From a checkpoint of a small image embedding model.
Model: 7.01M parameters, 48-pixel images, norm layernorm, activation gelu_tanh, patch size [4, 4], layers 8, width 256.
Training: soap at rate 0.0021, 21900 steps.
Rows from block 3 of a small image embedding model, named by matrix and row number. Rows with one number belong to one neuron. Each number is 128 + 24 x the weight over its row's rms, rounded and kept within 0 to 255. All counts start at 0. Numbers have three digits each.
After each neuron's rows are labels from the 100 images, of 14976, where the neuron reaches its highest value: "lies over" is the class under the peak. Only what is clearly more common there than usual is listed. The data: rendered dice on a table. In brackets: how many of the 100.
# fc1: MLP up (model.blocks.3.mlp.fc1.weight, 1536x256), inputs 172-214
# fc2: MLP down (model.blocks.3.mlp.fc2.weight, 256x1536, transposed), outputs 172-214

fc1.465:157113149127112086147165091117105133130129105124106143133121121143143117156124162125092149134115115119154080143120136114134114103
fc2.465:099134120128134111150154091067147116129149103125099124128139130133120129156092144118110174119130143129136125135142122100134161170
lies over: die with three on top (100)

fc1.595:141103140128109135156129141118125124129144119122133146162139126119123130169121131112161140136135142116108141150119125146098143149
fc2.595:124163120113178145122083157146118127161142075136131115131144142118135128113130131177106140114124142097158122152136121111163105117
lies over: die with six on top (74)

fc1.686:148108127133142132159049128119153118119139132113105121105122114126112133170123128118109149141121131140132102111128152109180148119
fc2.686:083116121143099133120148150078162135134141146142155103107139122113151116156122109104117121144150102109087158083143140164100135153
lies over: die with six on top (99)

fc1.396:163123115135142159101093154094155108163125127108134164113158163132133130146150140133123101165130139142108099126158126096118149173
fc2.396:120123135132152128159079122165166139155148125149147110127140108134169131083108110151149167133093131120116144138165113074118115122
lies over: die with two on top (100)

fc1.78:125143159105100115136151135129178127116153118158177137109138111116102137114165117148159153141125128127104136136128165121164149114
fc2.78:166120109152134175147104106122126100141144106129118117138148124103122120062164107105133126135141140137116118150129102062107131118
lies over: die with two on top (100)

fc1.189:119125129100124138154156116151125131124143155138129169115136180122118085149138096106126132142163126112103133169129135134066143171
fc2.189:136126141119121143128126101127111170137143075118097110091117127124138129105137107158133168122146147152113145138144140103166114095
lies over: die with three on top (39)

fc1.688:123123123154137133152099137137050106137134118154112144143110156124121111098127139141158109119105104132144100176157134099183155169
fc2.688:103137142132127122134169120147089124143131165174117167126125154120136106087120152176126152137136143138125167166117136042100132143
lies over: die with four on top (96)

fc1.106:079070152135138121120151145162145111103117110148152133189128094121112097066135109128129171159144141097109130171160119112135128067
fc2.106:157146151161134108119124102124161101123121142142109138091144102129126062104116075107070138106141129126130101110138139187101107149
lies over: die with five on top (99)

fc1.408:139132101126104107102120157130129129141087096114110118141099135135127081077108122156158166113123136135143105127124102086113115086
fc2.408:158139120143144150143144134139111144145157129141128128152148142106135123112105065119116143148126116139098191100159137142118126106
lies over: die with five on top (100)

fc1.382:121146112136110130117181122133165151138136131130123114152133110111089115129134126114132115107136145122114148135134128122110140135
fc2.382:157105106113107133139124168118180125124083135127160107169122123154150129078122052186135114110095144178081120160118133092141161126
lies over: die with two on top (98)

fc1.551:147125123126115133065168119086136111132138068155170095142135116143116139170132103121148130109125152174139153143120155123111147123
fc2.551:157120122113117132131113153110172118148117123106160109109109119119138098100099056155109107111113155149107132110135139066126153113
lies over: die with two on top (99)

fc1.577:125107126130117120166097118129156116124122123119096120104133093136130162187158131117102168115131120143155130130128169121152131134
fc2.577:118134141127101127117152162078153148144130156129168122125139117116151130161136095103118129124157107117094182118133157164087118144
lies over: die with six on top (99)

fc1.618:087154120114102123135088142092093123132114117122143109118123115136144135142145142139119113099119156103120133125117111146113126125
fc2.618:172114145110117132109141122093160115150116121106160113100133108104123132139135118138113161136128136133129116129111125053138145183
lies over: die with three on top (100)

fc1.634:144155117110172133126129100143129106140168117182144116109126140107098116117142080163157103109166135142131157167121112127104117157
fc2.634:093149131156110135136139137106138096109146135126161127091098097131106125118123111171134085110179123121114121166132130098109114177
lies over: die with three on top (100)

fc1.716:159141124106102117124116116127094141110124119121126106118107115141087089153114115141142119134069117144132141142134138126089125197
fc2.716:133099117105114150114143151123184141123130119170168132158166108140107129101115098135147141092144134117132149116107128143144101129
lies over: die with two on top (92)

fc1.429:131160163173097147138124131148143121140153140131110129118145120130122127108146145127095122133131125111115130148122147118094143190
fc2.429:156090149120156114124122140099174144155115117130149126137123140135118132108133127119119135102086111158120109104163121099101149105
lies over: die with two on top (98)

fc1.301:139118133125146150145086151148080127116099166146134100116137150131160156120110152140151108123167158115136139085134101124133122132
fc2.301:095119154159117097136120123106100152179108082142124119145113113133150157131128114125088102142122105113120126116110114100100141104
lies over: die with three on top (72); die with four on top (25)

fc1.439:114114148153115130094126162145128113135121094114124125114150110130095124073142153121103147114133120076130145123138132103142119036
fc2.439:187149118109109113133130140100157116127152123136171106146114121138142114066101081124132128109132126173131147094113145132106126163
lies over: die with five on top (100)

fc1.410:129137127133137114114107129147056151167118113129141133160136154118133125096151118117126118116149161106139089114121114117143103111
fc2.410:121093150120107111093118124175159120126136138132141123159126152117124132128139147113120109099116137159156087131086150099106136170
lies over: die with two on top (92)

fc1.738:104084106143135147125128136169175130136136125153140142153149133116121136135085121115093152152154144127090146127099138119145129109
fc2.738:175133144130121122147115160084132131122154126109142112120125104133154078089129119141119110109145137134120126115109106082108164093
lies over: die with two on top (99)

fc1.476:141064114113162110107067184126087089137114100128134098118121157117127150118139140101122138121164100149157147135123129132112123091
fc2.476:096093127133137101123138132122167121094116097114115103149158095101116152169107149154099152114129136122145121156110124090102121090
lies over: die with three on top (78)

fc1.161:107164153137128107181103131107120139144153114139109116145136138089147132086138109123153130093118123100098116123154118110133108163
fc2.161:111109150119136113160135117139220132149123118154108131128158139138091108094117158131106130120147147162129070099109127132110153159
lies over: die with two on top (95)

fc1.243:109135117110104113116132164191113112150114115119117120098131117135115124184122157110102118151123142143124124119100114112121096074
fc2.243:078071127127152121105116103119137136069127109138129157125113116124135145129144143156103136127130120137147126164140137091132145141
lies over: die with three on top (100)

fc1.558:105150122108105134126154125128115120115148047121146132107132127157093121103115172138170130132121145120129116197144150131110125137
fc2.558:108088154142125143103095086177176115130138136123088145135094113111132114122152124103140150121098111108146097109124145146125166153
lies over: die with one on top (100)

fc1.708:130101151123114129202082114123161125135141079134106133129122125112124144180101139114100154153138098121144109115162142128167149119
fc2.708:116131158118119115130143143104151137145129151161169099121131106122153117155115082101118121136162094096111165127130155166096116153
lies over: die with six on top (100)

fc1.710:120098135168106111133085126110041131129135125167140148133110150135143141123130131111130130129138172109140103117111129131159080175
fc2.710:107140130144118131125183123157086147120134157180150176145125181141125108106131165170122118125122134100127150131138120077109115155
lies over: die with four on top (94)

fc1.649:115117135141110120160083106128151121118131119103142126101121101122122168194144124095103159113116151141128132138145153122156137134
fc2.649:110115144130104120116134153078167140133133138139165101124140114125150117152141108089125120123155100107100175107151155157081093131
lies over: die with six on top (100)

fc1.260:112138110060109136155157130123165153132150129139091124096113157127099090082120150124123167166136147114121146160119106145129113127
fc2.260:136123138126109126127099120143167167136106138148148091130142151180122118120128098130120123123141133160164132096141107067121156071
lies over: die with two on top (100)

fc1.483:113168107121130118137129143124170104140136062155115114115154107097126109151125121138144137136156124113105129105139144096140121140
fc2.483:172106136107133109166082143133139125141129137173145104126115128147105140100119081172119156118138160177122116129147114056121142119
lies over: die with two on top (99)

fc1.296:112109112088130108126131112173144104071182139114135125134151129108138073120128121164113111145091140148132133153150129124130158133
fc2.296:146096130133114137155136137138069127097129111128105143139131128123118121087113134153100121127146150087139146106139129088106102127
lies over: die with one on top (55); die with three on top (40)

fc1.330:132144135143100113142135102106100127139134102173157161097130146100127123133102102154132101087149126144138122138106125129128107173
fc2.330:128138100133149119155092163087094097081110138151173155102114117129091149143119090148126112084128116120128129134097136045137141203
lies over: die with three on top (100)

fc1.535:148104124163131097096121126095117129133108127165143094123119145127126139160130106140155101087084132162126118152131132129140148128
fc2.535:145104095108128127141136168126156143123139107104170115140144157116131119142156111150117120123123142109099096126121124138086109071
lies over: die with two on top (96)

fc1.343:155119125132114112171097104137146121118130121101131128125143123120136174202141125115080159098124128137152124119125153124150127130
fc2.343:117124136128100117118149158079154147135133148123174095137129119124143124149150112090130129103138110110108171108132147169096097140
lies over: die with six on top (99)

fc1.339:120119136148108112098093149137113146133159118167136142095136129118100172182112183092151160124128159114159150105128140126138112111
fc2.339:148110115091129127134159167161093162133137150132152117142071144126133158114116144147169117115145128150151104128121139104133166160
lies over: die with six on top (57); die with four on top (37)

fc1.522:131100146122135166093103115135124118137103122166092090103119168110138167103126120142170108116172133133118140126128126120088123122
fc2.522:127130138129156130115138094124208133134134131155135100142122122160129115162158093135116138146114130132107140118118129106092114102
lies over: die with three on top (100)

fc1.134:160129122106126122123169111128102114121154148120136117143135164095107092126161124129124113099076158134139204140150139129124096128
fc2.134:141095123138112144134135126144129107127143128147155132111102127108141090134134107166087121133133115119108139086135132125161114119
lies over: die with two on top (69); die with three on top (29)

fc1.484:157106149154167100161084180122102127148139096163117085110144114095129123162106139194155112122102136126104178139136086148102122099
fc2.484:137131167124134093118089137141130085130097134151137132127134089142118134134149127086104132171145149089136080147112123099160132121
lies over: die with four on top (100)

fc1.748:117127137107163111133151078066164162127135134124109136128138164122118159128142057151139124121122149165101172167139124152166167140
fc2.748:156133129108133132131136161106086139118147095157168126118175155146136165125107113177134107109170104110144179128140112100086086123
lies over: die with two on top (55); die with three on top (37)

fc1.282:152120110121119106101128135133150124129139118103092143149134143146146161139149133161125101130142124105141135181139113120085131091
fc2.282:092095101124099126138122133081137136119127122130152142121105149116106126170081110134140132115154125118108155135127143071133127185
lies over: die with three on top (100)

fc1.624:146116151100141142114066152097095129131114128125137145131148157169139182097134152097111121156116155136106102154131132106105126077
fc2.624:116181176154164122098170080139124141127180107154122121127178095142114108079137126103131127141129108091150102114134097097106134134
lies over: die with two on top (49); die with one on top (42)

fc1.312:131108115129089115133116094157072140121125123183134125099113153116133135117125112173114130111167142112115102133127142130130126155
fc2.312:124125143119129104141199131180098132131123153182139180133110196133124091142128171165130139144145120115148142103126124096129141132
lies over: die with four on top (100)

fc1.226:120125126118096146168112126139149115118151114110119137106119115124130173172134134109121183110115132115148096150144158134145150130
fc2.226:102125142124110103132138146074134130127140139131164095131137107137145122139137097119117112105143111118137172108139145142099109124
lies over: die with six on top (99)

fc1.714:115117111145121122162096104123144116133140122106122131121149114125120172213124122113091153118106143100145113150130157112123136131
fc2.714:107122136119097124118132152072140144116137153119169106117133107111132116136132097089119114111144101107100183108135146153091105136
lies over: die with six on top (100)

fc1.755:124141147155127140110144110090174115149124082108129154154108136148145111101143101169134141127108135112132113153127103124138138131
fc2.755:140134121093157141160124111096090110135134157152111128139119106127120076137114123079115148146167122111127157104140122092143104107
lies over: die with three on top (100)

fc1.701:162120104111131132155050114146166127135126113108100116110152102140112148186144112132105167140148109134143117116143157131171122111
fc2.701:104132135121096142108165153077151154132135148134168132120140130105157125137123089108138125129144101098092177103127167163096123152
lies over: die with six on top (100)

fc1.90:119103138107110126130143119105111144144135081153180117115111136125127109135125139098137103090113114106120150154172158130094127150
fc2.90:150104089128124173118104135128150137130111138141160128141093103132093110084124083137138139132156104137103110075121127092175151115
lies over: die with two on top (99)

fc1.512:105110105124120144172086120117136120121158131094135126134152098126115124104104114133093124104136122128133117125145147120178164140
fc2.512:081157151149156129159113078101153114122127130153157129115142115105143133111145126121084140143134096089097120078124110154095111129
lies over: die with six on top (99)

fc1.621:151102133126079122137140075098157162132110119111145136123152068108123140143124089152139155114101124208121146134130153095159161127
fc2.621:141142103130095150140091132105170139111144097168143110132137118121124147130160111145130113134108131181131149122125114089149114128
lies over: die with two on top (99)

fc1.133:124114113164132134111130115097120128146122106117117104175106118117120120139114095146138143144068127108129147174108102127120114118
fc2.133:158115116132133084160142106098177137123127150111134131104121130145117119110113154130100173139150135119140112120147145064108106130
lies over: die with three on top (100)

fc1.356:094169144145113135113167137089112112125151151134144117112142120139132107135137082112136115104118161136122122133122096117151105219
fc2.356:131118141122142113144154153169061113147144160149174157103091097150124136105152163129101105134110116123110103118110163149113173098
lies over: die with one on top (96)

fc1.254:166107136131124118126164136151142102126134126115122131136147138108147125139126079154153113126146108160123111173132080162125139164
fc2.254:125145100156124121144156151136101115080118190141148178123133110114106103122091136133099115139131136131151131150119134096139120142
lies over: die with three on top (100)

fc1.20:100159105107167143125127119087116142101129123139145123133113139101106126147159116116129150114125111151143127153123105101107137113
fc2.20:117107128130119130122123164076137115124146133117154158094128120124130150127102116140116143109144147113134157119120158068132128186
lies over: die with three on top (100)

fc1.82:107117106107109143104120114098097115098131157140150156117137120094110123134139117126087153138083122119147134129147097155143155150
fc2.82:152111137126125088116145136121141105123163161153122121084111107122117116121120124139097129113124144136119116152137127130129121145
lies over: die with three on top (100)

fc1.290:135112104133096094123132148172122144144099119145096133120131141156143147135110145087124166133079140157145107145126101131122119116
fc2.290:096102106121145106102127119098128113130119149168143126142114138144103071136124106138089104126113126144137140100165123076153136097
lies over: die with three on top (100)

fc1.574:149164131115124109121157133135151113103133100139134106123140117111121160125164143123086151129144147141124125137132137116101153169
fc2.574:149131131113117137143125132115187104136117102123114100112136120109112133105138055185107122118134129160125080122113148071164169099
lies over: die with two on top (95)

fc1.629:125113106117099093122112145156144107136123141115108149105121106145149122121154099153107137140129139109091120118146100133145143135
fc2.629:089105122136123141126129155088123101094126139151125150114127118103134111143118149144127098079175135104129151125142158070159134170
lies over: die with three on top (99)

fc1.247:134136091129132129099192118108132105104160135110155109140137095157122130134104149115079063150135138128116146160159085143141143118
fc2.247:128119090119105115162110141121108095141160119126145114160123133121116161097123119155127160109165128090128148102088110131109179141
lies over: die with six on top (98)

fc1.750:119139116088095152117110119134116107116118153111116133112128133122145133118122086085127138131109110122127126117106096137217110160
fc2.750:125124142130127146110119127174064150130115144125131168117098113125132133109126154115104132113135146127134086147114138130066171079
lies over: die with one on top (99)

fc1.286:178147139086114128081132161140094113099134127110128079116121120151112158096086132144146099116156156113138106160099145131157125144
fc2.286:130118175115160107164113154078148089149103125130130127128074139133129109129129155145132127141175148126121096143088099125088163095
lies over: die with two on top (98)

fc1.471:158098112120121140116149123147060148149139132150157177118126098099136108115143114143138102128102122164121145173125152093171130175
fc2.471:145151125135123128155193140146112125146135152179119140114124190137139117123123136159179120145167133132137151136148138090137130142
lies over: die with four on top (98)

fc1.507:177159107125152095111151110137142102155146146139093154123146127134133139143110128136139137137104172095128097106124120163129105124
fc2.507:123118125143109126202126120095094125120146149105141113124121118102127105105127132164132123143138138115131122113131126100126135108
lies over: die with three on top (95)

fc1.378:134124161138111103124131120113162174128146142115116079110144140146115145159136104140143123105111118111134137134129082116117124097
fc2.378:096099141085145109121140122115132121131101143097121121137123104096076139149151105137099161113126125160149155135136152124156097126
lies over: die with three on top (100)

fc1.602:115111129131120107180099109132175117116131097101141138103126096127102147173110147104086175132140108120136103106154135130156149127
fc2.602:113136150112094115134143155088151151123133132139163102124116107120134096149136100103107124124139100110095172107128157161093121153
lies over: die with six on top (99)

fc1.571:162151139131108120090163126112149139118142093118137107121133105142121114106131138113143098130117131163159152199116128131112150151
fc2.571:182114112103107126143098144116154114139103128136144103148128097143116137076111071161142117129108119153095140112121147080105146131
lies over: die with two on top (100)

fc1.412:111097106132143104148160119111089133131176133165122106069137143101118129151127084112132127129139144131136150118146135140100156135
fc2.412:092163111127131121146082144123101125129125117144128129104091095111136159073147137113124147119138109164123103110145129144108043153
lies over: die with three on top (100)

fc1.195:140141125133112118120164133073153125131135100139145125121107120134130111099082137101164126103103144133098147166112111128087145126
fc2.195:173125115113129137122097134114152116129116121127155119120152105146093134076134070162124110115133170147105133131132166097105132111
lies over: die with two on top (97)

fc1.684:109139115117078106081148106085126151107106082177146165133114184152109107137108084154147129132098131179154129159126114130080148124
fc2.684:175080127109156146120140120159161125113147113098130102090149116130123136106123102162135105134167118129113151110112136087104094117
lies over: die with two on top (99)

fc1.389:119113139116119114142084121132129119116144145091119130091135107127150157178140124107120122138128121123146138149127163146161137120
fc2.389:129117127127100140119135140086178148139128141154137122115162140115144109119111085129127131131140104096101152118116145195111162123
lies over: die with six on top (99)

fc1.740:100121148113127117118121136112110107118126123134104151102131119127104119168127142112118110126108137105148168149124122140085102070
fc2.740:105106117110147115150117106088165136106131137128153132099105129096121109158127160146142144114179132132125141142111143047126160154
lies over: die with three on top (100)

fc1.1:166116138140098107117107111109104133138132154151180127097098107105132140124152136168104129114127126123110091132098138124098132093
fc2.1:090086130130149120144154143158071093116132127181151132127144167142134092163112136139115107099165145117141135110098154085155174149
lies over: die with four on top (98)

fc1.98:112080106156134132102094128138061115110136144169138145129117181135143159097126136114149139123131148119131130132096145112166105116
fc2.98:117136126138141103136195124177085161126125149160154172135118175141129095123142170147142134136148131102117150117130135089091145144
lies over: die with four on top (96)

fc1.761:122111143135145132158051120121118133123147123088123132123132119129130132163110136106103147114135132146123100137160146113127154121
fc2.761:101134159098130108132149118094185124136132117145147134126132143119170124133104088111113147142153109099133181127120127166103148148
lies over: die with six on top (100)

fc1.30:116143156133164146188119142125119110113126130126150134081140144079121108083119120108098120123108117158139157156143102164131147131
fc2.30:172088171136139137129163148107132134132118106134135138146140107128158121110159153122139145100121119125132113156163122109109118180
lies over: die with three on top (83)

fc1.59:150169119128104102096152134155178141128109141159135110125134111124104155106139146108117132106131123139112128147096114115108134152
fc2.59:154098114127113129152106139118164110130111106151111102125129125128141120108131063172144121133105123167120086114131173065138148114
lies over: die with two on top (93)

fc1.455:134157114111129138162121137080103136140095139142107111133154124124144122165099124126115129122094117153124116127152117138102095116
fc2.455:119164107111189126128131122152147114115131145118098115122115116094115127126152124142081099104133116131123099151127106141151134136
lies over: die with three on top (100)

fc1.122:128130116136114117161099112145146122111148124087108115117134116143115139218139111097121144117124129114137118139135149121099129154
fc2.122:112132126134101137122153163087153162137143140132167113134134111118156133154136108100125125114160100111108188109148152149104116132
lies over: die with six on top (100)

fc1.418:129125148144094149099173121144195101115129142144125118117122112139128104139148169148108121130131098148136182161150148139139137153
fc2.418:180102104106106102191098146105163109117140132127163108128131108129126125065129047139156131117118128168074124120135122076146152091
lies over: die with two on top (95)

fc1.385:147119118122137124157084114127157120135141108118111121118143119135117162211156112092068147112128135121131142126124157108158133141
fc2.385:113141130133095125123137160070149161130148152139162105117139114102149125153129114099119120114151105115088191103143148171102107140
lies over: die with six on top (100)

fc1.72:126167142099147116125152133128099140131110126113105126132111145119126145132170134185154088143119092159101135171120152099105103132
fc2.72:106108101104120117110118145079171156103137118148119151157126138155130146164103118127107146109130133116118176163103134038140139141
lies over: die with three on top (100)

fc1.428:154110115158104132164159108113133126142083117119137136139125142157116120145065125145100143099116108107117122101131156155180139129
fc2.428:132158145130146106118079137083129123118120139130150106139114085146124155140131106136089149124164100100129151129134127139104099112
lies over: die with six on top (97)

fc1.367:110147112140109129133188168118124127119110128099137108129140109148122111155131041112139115115114146155145109137108102133146098214
fc2.367:101131147116151091134130168166066104147133166139171183103095106128115120093132168148101105131097107109135091140084150151097171132
lies over: die with one on top (92)

fc1.136:132149136121124141115166124133099105134160126140119101108137120134146135126105048123144126127089161130126131168140094096126098195
fc2.136:118122156114130126129118159182047130123138174144172155114100106150117140113144158137097114109123135125106109144130137170105171115
lies over: die with one on top (98)

fc1.125:137119112113184146095146123093070151152150107120106083066105178121101103126138105132145096137167144148136142137130150108123099120
fc2.125:107099139124154148095162153105180169126129144138159150158160091132101152170149151137103133099110114169126160165108113087102149145
lies over: die with three on top (97)

fc1.762:073147138088150136138126140090116119114123131143069143097120169103095140123157079149145141100141112129120163114142126135106108151
fc2.762:121112110136117144121132154104074127127126155139147152100110132127160126129120094162096093124141125155129163131113142059127119176
lies over: die with three on top (100)

fc1.332:145122111123100140176122141129091155098135129125142139123107132116087156131071147173131132107106136087140119143118147123142121073
fc2.332:126123157123161103144143135119129122119147151112098135127131088156110122163111116131123137127141125100152103154117130141100162096
lies over: die with six on top (51)

fc1.143:138136123129129122109164122107151172116141168132116133123148157137132089122148123150109089125094120093134120129149140122126139101
fc2.143:105106110135093134113123131158108162116107110129139123097119093094120103093131136127130151120124123120132114080117159134122104137
lies over: die with three on top (62); die with one on top (34)

fc1.677:130077109134118161156124114168085130122129148162164132129118158145139154103158152131110121130130151118152125164145175119104117184
fc2.677:111124162106131126133161113161094127116145156197137174148110186120120091120121166168140145132154130115169144136133143077122130130
lies over: die with four on top (98)

fc1.79:131129142105121118154055143132144132126155137092111107107165114146116150136140153108122122147119147156128114140129162118154124122
fc2.79:111127153121105139129131141077175129130113156144130126111129126129162152149122095104133141112145116122092144105151121167097190129
lies over: die with six on top (99)

fc1.109:123153122149135147107140157149181140109118134139147119159134153111109147064158153132141126136133121136118177132151155100121113123
fc2.109:164098130107135136169113154111152123137096123147166104130114127160149127125120038176141125145105118199097110132096143077150144111
lies over: die with two on top (99)

fc1.368:115084135112114123137112138137147134121102141145096116099115119121143201159147159113124148153131109091121131130153098126113116148
fc2.368:092143163097090140129133140107131122126153167205164112122148106107133135153104068113110143153186117128125194159128173132131121135
lies over: die with six on top (100)